A small segmentation model, trained from scratch: 48-pixel images, trained on rendered scenes of toy objects such as cars, trees, mugs and chairs.
Rows from block 4 of a small segmentation model, named by matrix and row number. Rows with one number belong to one channel. Each number is 500 + 25 x the weight over its row's rms, rounded and kept within 0 to 999. All counts start at 0. Numbers have three digits each.
After each channel's rows are labels from the 100 images, of 14848, where the channel reaches its highest value: "strongest on" is what is common among them. Only what is clearly more common there than usual is listed. The data: rendered scenes of toy objects such as cars, trees, mugs and chairs.
# convs0: first 3x3 conv (model.enc.1.1.convs.0.weight, 96x96x3x3, each kernel summed), inputs 0-95
# convs1: second 3x3 conv (model.enc.1.1.convs.1.weight, 96x96x3x3, transposed, each kernel summed), outputs 0-95

convs0.84:528476494509499543488522528494512493560470465515490465529471500499451463498496471492534517500471454459521505516539460493494519466484487486501460500465491481464469493496497552535500451521496488488519491472507467464527503510511473470501453467515499526460500517490524503508470502465478518522
convs1.84:456501510494485525536434479483480469513494486455499547495520477542476494502483499500492496509480507530484486493446505515499503544504536458547523496503495446478470505497496497511539485457542471491467493493517495516465502467523530517479522513441473522522489494512549467494481495502496513475
strongest on: count: three; trophy

convs0.89:476528527500491509480479461501513461454485519477501515512498481459531534471514461496527461478502486512480456472470497466487533520489459468496489464490468492491478476499488473468492505502453480498498460516519503448478506483511462496482463470503469487487484512495482468452471471437472474497
convs1.89:499511451518495453546511495509477565502542507498476485496508532515475509484501534442476510481503518493512536529514513522496468482499540508462498523530497519522519536517527427492490501537540549497520513490474470534496535522495493483532479519510499516496488484512534518505501541540502479511
strongest on: ladder

convs0.50:522496473484465518475438448460537489504502515487479490493534471499452513475481486480496464441502511490511488484472471494494519481500509461495477476465486430528476476505473503512501485531499512472495511468528474475507491476552448477486464486500469468488493510482486496505470485492533472491
convs1.50:473515494519535508528520467479493494461514479510509523477520514508535550540451517501474496514488492570499533505506492506504507537503492494510510493561543509501515482522473512495499488513457454523457488524513508468465468508480518472481535512519503482504455462485536505503542518537497518451
strongest on: table

convs0.22:516526512496483546458513485495488486499477477499480537519509524485457516507481500491467506508493496493502507510466513486472529494473528500496527514497507483497477505455440469483526447516525480491499522509477516469490505536525514461483473530459505461505480483510455460445457474440484467461
convs1.22:509445441524508517531529494503504513522572493492518475480505514508485482525478535472492526492487487519534485466473498503542467487497440494475444487497501520516504492501499503507453545526458498487478505505465475509473498490429486489516480461506503478515501469496479526487496537530489501509
strongest on: dog; largest object: dog

convs0.45:535527502519467462429468517504489498493495447477460463479495474505517467500461508496521485485518473450499468531487493496471493460500485500482471482479496457457464456498469470478453471503490493481475508475484479483488468495527506466487481482507480472500454474490462470494477483500492516491
convs1.45:485506480494538521507503474521525486473475503503516540490511512512500564490546488540444524480472523569492513499521502468503500481488500481504498540489523499515475535534475536505520545495512463506510478532489523500457544490457497484488526487524510494524529488485558520485508462482471494472
strongest on: count: three

convs0.44:491494509521502538467483452493465508474465482482490504518510491505448536461499510477514486458444506515484501464508466497446480486516485509498471481487528484471474467487442496544507446502498483466498497490520488502482468472529503482498459498483455504440465480489475511497496511486497472465
convs1.44:485491483492527492530475508511527492488526487509478501480473459464540485510512504511462498529541501498540510485492548503519553516462476476521510519527452493522494519518495480497507539510484519503469464521476521466501522500488465485499506475566559481566514504507549489515509489498471537476
strongest on: ice cream

convs0.83:489491488511520545500473479492426474498492503467489487534488505519485507467528544479525484497434500461506457491495484523438490476494507479503447494467513463507494487476504510507517499502529461506493446516503487494515488490537460489461468483498468511460492503466461498495500493467465500477
convs1.83:465493494488470482507529475506505508425522486508507542504539511493524467502486510515454492517485503520513507481500486492558541508492517461496534539507425511495494539520462484515470492466489516501515497527522489464466545514459510461529513506513493508537483499500547517460516511504475491507
strongest on: count: three; duck; dumbbell

convs0.55:514492517500488459471525484467492482506529522498504469503498484455471462518464455515493486499484453499501481482504497459518490530513493459494486485505504446471482468464511468536498501452501518477474510451444494493502435481493462515471507526459488497528487487520501507480521460477482516460
convs1.55:528487451497483488496462528489509497474487466456516461539487518471482488474474475497525492492473496437478485485528455494457530475497490522492522448501506506499507483520469519456480494516542512476508492477518511503513526513508509507520531486452463496503498462489416498476463493521512502517
strongest on: snowman; largest object: snowman; teapot; largest object: teapot

convs0.14:467470543479472493474490504531475476476472501512442488498510500497509522474493455482492459493495480505508523493509507501464511488491503496502506487495486512519434466482446452502447491508452501467494482503464517454514464499544477502493493527500498496523471500481498450491523465437470504484
convs1.14:500481466525519524564500476535480521574539503503511498487494497488464492516506529474535518519464498527460469471501534471518472510504461468485460498492544504493512457512509506510474545507484495484484507465490495530497532505458479522501495485523513476507492496495489527513533522573523484518
strongest on: dog

convs0.54:455492492497524517506499514519492510487502436504479488510488481481455533452520458507492517517483480472477522491509541490495479477494470453509509465505478463467488482556498483459482460530490462494482512465453516491465476503509474508510492535480507490525446463499494438507502512512511468493
convs1.54:493504479470499488515534485443483514493491514468472482505512528521562445538520520527491469474528535479499528523479486544453507479527518494493447523509479512513483492480503550477506465469511472490506487516520488462493501523468496511489508459499501530488508464538482494523447527480487537508
strongest on: black object

convs0.68:527486507509491494520475468500449471514499463516457488475490506511431523506480478512509497499496497474515506445516480492478511474479532503496437510499506466499457491474507453515489495499458483471499517475486477503498471497500508550470455504481477476476499481476501491520503444476463518434
convs1.68:473441511476511523474498521483501503535503490477512518493503506470554486464482491465488511514491487552482501507514493525461548485515508520483540493503507537513518461467480474516511494499539505521429456499473494504516485500542532427503493508503467517553474510508471495493487530484497521492
strongest on: boat; largest object: boat

convs0.42:497480501508500502477502465487533488520475475499441479466489443511488464502477483527525520510513506462481468484491524472480483470518533553497481486484466470481470455479457476487494436496455488497509512491482491531491463512478493463517474530465484502524464507491502498478457489452520512501
convs1.42:472475508500525523478484493485479452492493495462544535484505534455521570480485488466498475502484471543498508526501491478503496545450459496522491542455530510456486525501473494533507472503524485518503486497503487487504496471488501533514480491510471492507515473499588524524491507525504506500
strongest on: dog; tree

convs0.51:513504514481485494468469547494521517481515488513505513509492444509462540497492514460473474479508493565534496472483467516482526505511496548521478488483504474478505487497447469526493499481499528512499494499477493533511472494514475487522490478520476401493487501520527451484489527511479467470
convs1.51:485481506513541516534520501488473490526446463466530470498475528519495497482477449529484471509518470469500511483479523492471450469439478481532537532512508503481496536511521454469482491501514481474499514500515531463479439476487454524478490492506493536485529480480477524498490515510516507522
strongest on: ice cream; table

convs0.76:497554515480477537475508529489511516515508428484481507532480504443476511487514490498536488479524446497506512517472528524541545506503530481514523513527492484507483486483479485501487485530512476489503525503498520494499578493531503445482509525503476462487514517492509466506484525451480456494
convs1.76:468475467489500468463486486509514503483512521474519506498436494474496496482502502540476507496512501457500449514489450475491475490480479483479487443495490521459470473506488508470473467495496477517566485501461471479490478510462495547479461476477510466509526487510463506484458479534476504520
strongest on: count: three; bottle; largest object: bottle

convs0.19:499491490473498512489475494499472467496484475483467503492471478502491486475523501441515454467500474467464495476467496460453447475510502485475502477506475473496480482475478495485489461487497491500512476518474507509488513464506438453529506465497440531473468488444468489474477520516508476522
convs1.19:466480505502470490528486485485496560513528477524541509510515511489494501518464463572483517556490512502543484535535499515551531520479518457504506497509520504477499517498531466500498513461502506514494462464534506482491451506495467506491505544567530501519506496531536506481496517504502506484
strongest on: count: three

convs0.53:493495516534492540476480468473468510449482497503498484513493494496472527472488514488501476496486512469502564480462505520419529433483487497518512502498516473503497494518432489454498477500507450511514525534453513495462500510467516484467495503481500509486511471491479493477494483474513540484
convs1.53:510473495463506488424503518522534471538497511470501523496488495505487482495488501529517493516506548514514434478523514488554440502494473504459495467484480529504503466505508486491476527537438520508512507473538483451505478477508481473490488474484491470486492533489526474486506507468477485471
strongest on: count: three; bottle

convs0.49:462452457473474527478486467463471488476489493451517497523547497499558498467537523527531461458454497488497498527484522547517494505504461520466472449499496482454510476492485507521514477514500523490512507514527497520499478486528494479485490494511494519477515527488490460501472455457494499499
convs1.49:502505490510500495563520498529510496580505492512468510482517506520461507481473506500455501515497470508483503501474495466470529462505511499517504444502563477520474467502480493469505527511515484477498471479485442511502533516467526508514498498510505490505472475508496517512514557567546521497
strongest on: rocket; arch

convs0.66:516519498511505447477507561429486511498520499508499459503501488469491448510479482496522519525482459535523491510487502481504502520500505505487470520503507472492520464473504421531471468459494544525500500481443507502536515507484522513505543516473530463515511477519508494491511495481490528467
convs1.66:493438481495467499490484498514536487507516461453503477496517515479443511483495485526504506459476492446464482489513504489461488511474482493475541446508497530495484494513520521487493512531522495487481490465501497508514471521508508504489453488447467515477510487497412499515468503529545515492
strongest on: trophy

convs0.20:517445495485485533477500529516470451516479473487469484506509508515518496474492491485489521462481487454442518519474503522538497468484451463515512505442508487437489528491483489494504492549506481519533441514527481467495528484508498499480502449505484512498480478498466485489486484457484489512
convs1.20:492542485483541493498470480460485492503457490490524556500515474483495505550502498485514488476434502541526477522507443523522484514491525519512504528524488520527504502514516492499475477458515452498472553513515488473501482515466522470520498515468492487481517489504546496498500528517526492427
strongest on: ice cream

convs0.57:463473544486484528534499526504444498503520481454551415553493485507510488495503507503494518477477485500517521516466484498504513516481487440500498468466533491510521514494465542518506506477484465522453490521497514494516463476478473490489514469486498502527502501484482483474454480469468487494
convs1.57:507539444477484468487481522507489511464489495486489497486497437479465500462472497470487526511530524472455499494479439495501495483517457529477455483520490524481512502515492434484497488510502523466533502489520465474503455473535459491487519495479478491471492507519471483478537477535493484494
strongest on: boat

convs0.87:472497507499479493446503468466465503501498499498468495507480500480475446502499477479495491461489486519499489483496513452475462507512458458441499535478451478488475467501465467512492477480412508520528510493500510502523497494507445477492473506493516552508491497472495499518499494457509472517
convs1.87:522437472443489476508519487480562521514496492477520454516493527516484516519505482557503486504500540466491518472515495538531499490484481504471492484524524488479504458517508526460466499517497458460467490492522489482512476520503488511508516463530479479486508497526452509496460489537509534456
strongest on: count: three; trophy; dog

convs0.69:494515502505477507460472550540470461480481480524435445460506490528483489525476513519491532442529499441498490549479492525511510484518488517519502476449489510513456486499450486538515492536514484485495491486500494509476465513511506487480501469481477506521479496503497498489478480447508521485
convs1.69:482495454484543501497481491460498470494463506448517542494464476499494542528513476495496488502455476546519500518486492486489476469477484510508486526470509469488477515482494511523517524426511461511480496526497514492489523476451520509511480499520475494464508489476547495479463496486468442456
strongest on: table; ladder

convs0.80:494472499482481468509505550508500483485478516486496470505473441538474562513475468517505529482508458494522524478509508469542494490516500478504452480492492517480478505500507500518496498436477487465461555478510475481532487489454509497480507492462521528510535547499488528510468481506520538473
convs1.80:491485511489490485471502473536506508531502482471466473476491503503457537446481505435519498562507531542446492486473526468479482486494512483444551471480504503480523471485489477488510508494545482478520488491486471522512485488553530467493509493490518506514471472466507528479493524517491476504
strongest on: boat

convs0.65:531486501485513526474478502457516502499479518488483499523536514479472527533500458507515447450499491520517489495488458505471506506521471490508503450508481477500502473518479522485451448536496487478452494472505484494512483461523459453480468528541459462505476498516511497526454525540508493494
convs1.65:479516447485510478492476467514523512481545446477506465492517460522511521480497478520466463516469491482469501500505537495500448514483460489495501494522482475494487532512497526494517516461462527487541487519531478456478512508478452511453513479484481511462502477489508488527555495528504449495
strongest on: ladder; chair; largest object: ladder

convs0.93:499498457469523519468495484512486540490507484490510556494478515471485539510534486493495501504523495594546524477525494461487513480500487498517469506467533445519499542492458457499516470512473509509483477534487476508505473503509465506500478522510447445494483497503486470483486495490487477492
convs1.93:492489474481442475506481523502474460493459495465497492501473473447496450451478479483510503487520449458493473470437492525453530488483498500525537479507496511541506477486492536482477468483538525476490492466491515457512509493487508499505494463491478546519490486488457496496479498497492513524
strongest on: table; flower

convs0.61:471521520517452531487513511502481447466477497497444507523498511512481491515473458517508484522507472498494509501487526497512485500483511460526451512499492446527496506499495458473482484510519462482497445491440502505471484511479484513470488482496500467464443485496520495464475491437477484459
convs1.61:508484456485545500476499486462490519445507489448524466482489468491474485483525492512490509465488511507483509466489503521528518557507480514486507499469472517476489499500485496514489461531497468530540506500509528438513481483530517518476481544531472527518556490479507493485520490574509516509
strongest on: table; largest object: table

convs0.26:497523481521495529461476502481457481468513472508488476520511475501500503491510498478526475490434523448493462504482538511469476487480482488506499472456496446487470483484502487495515486494486492495521448514460518474477456476536461513472492487495468518466446517468470461494483486474475533490
convs1.26:478474504471510480524557472484516512462527491495507513474503541477533495508532520547469500503497486555501533494527470497506545471498526466523509532529487518506473498561473528524489496484507461460532506536518496502469534518476501463508515515530541486497518475492546534494517511515491457501
strongest on: dog; chair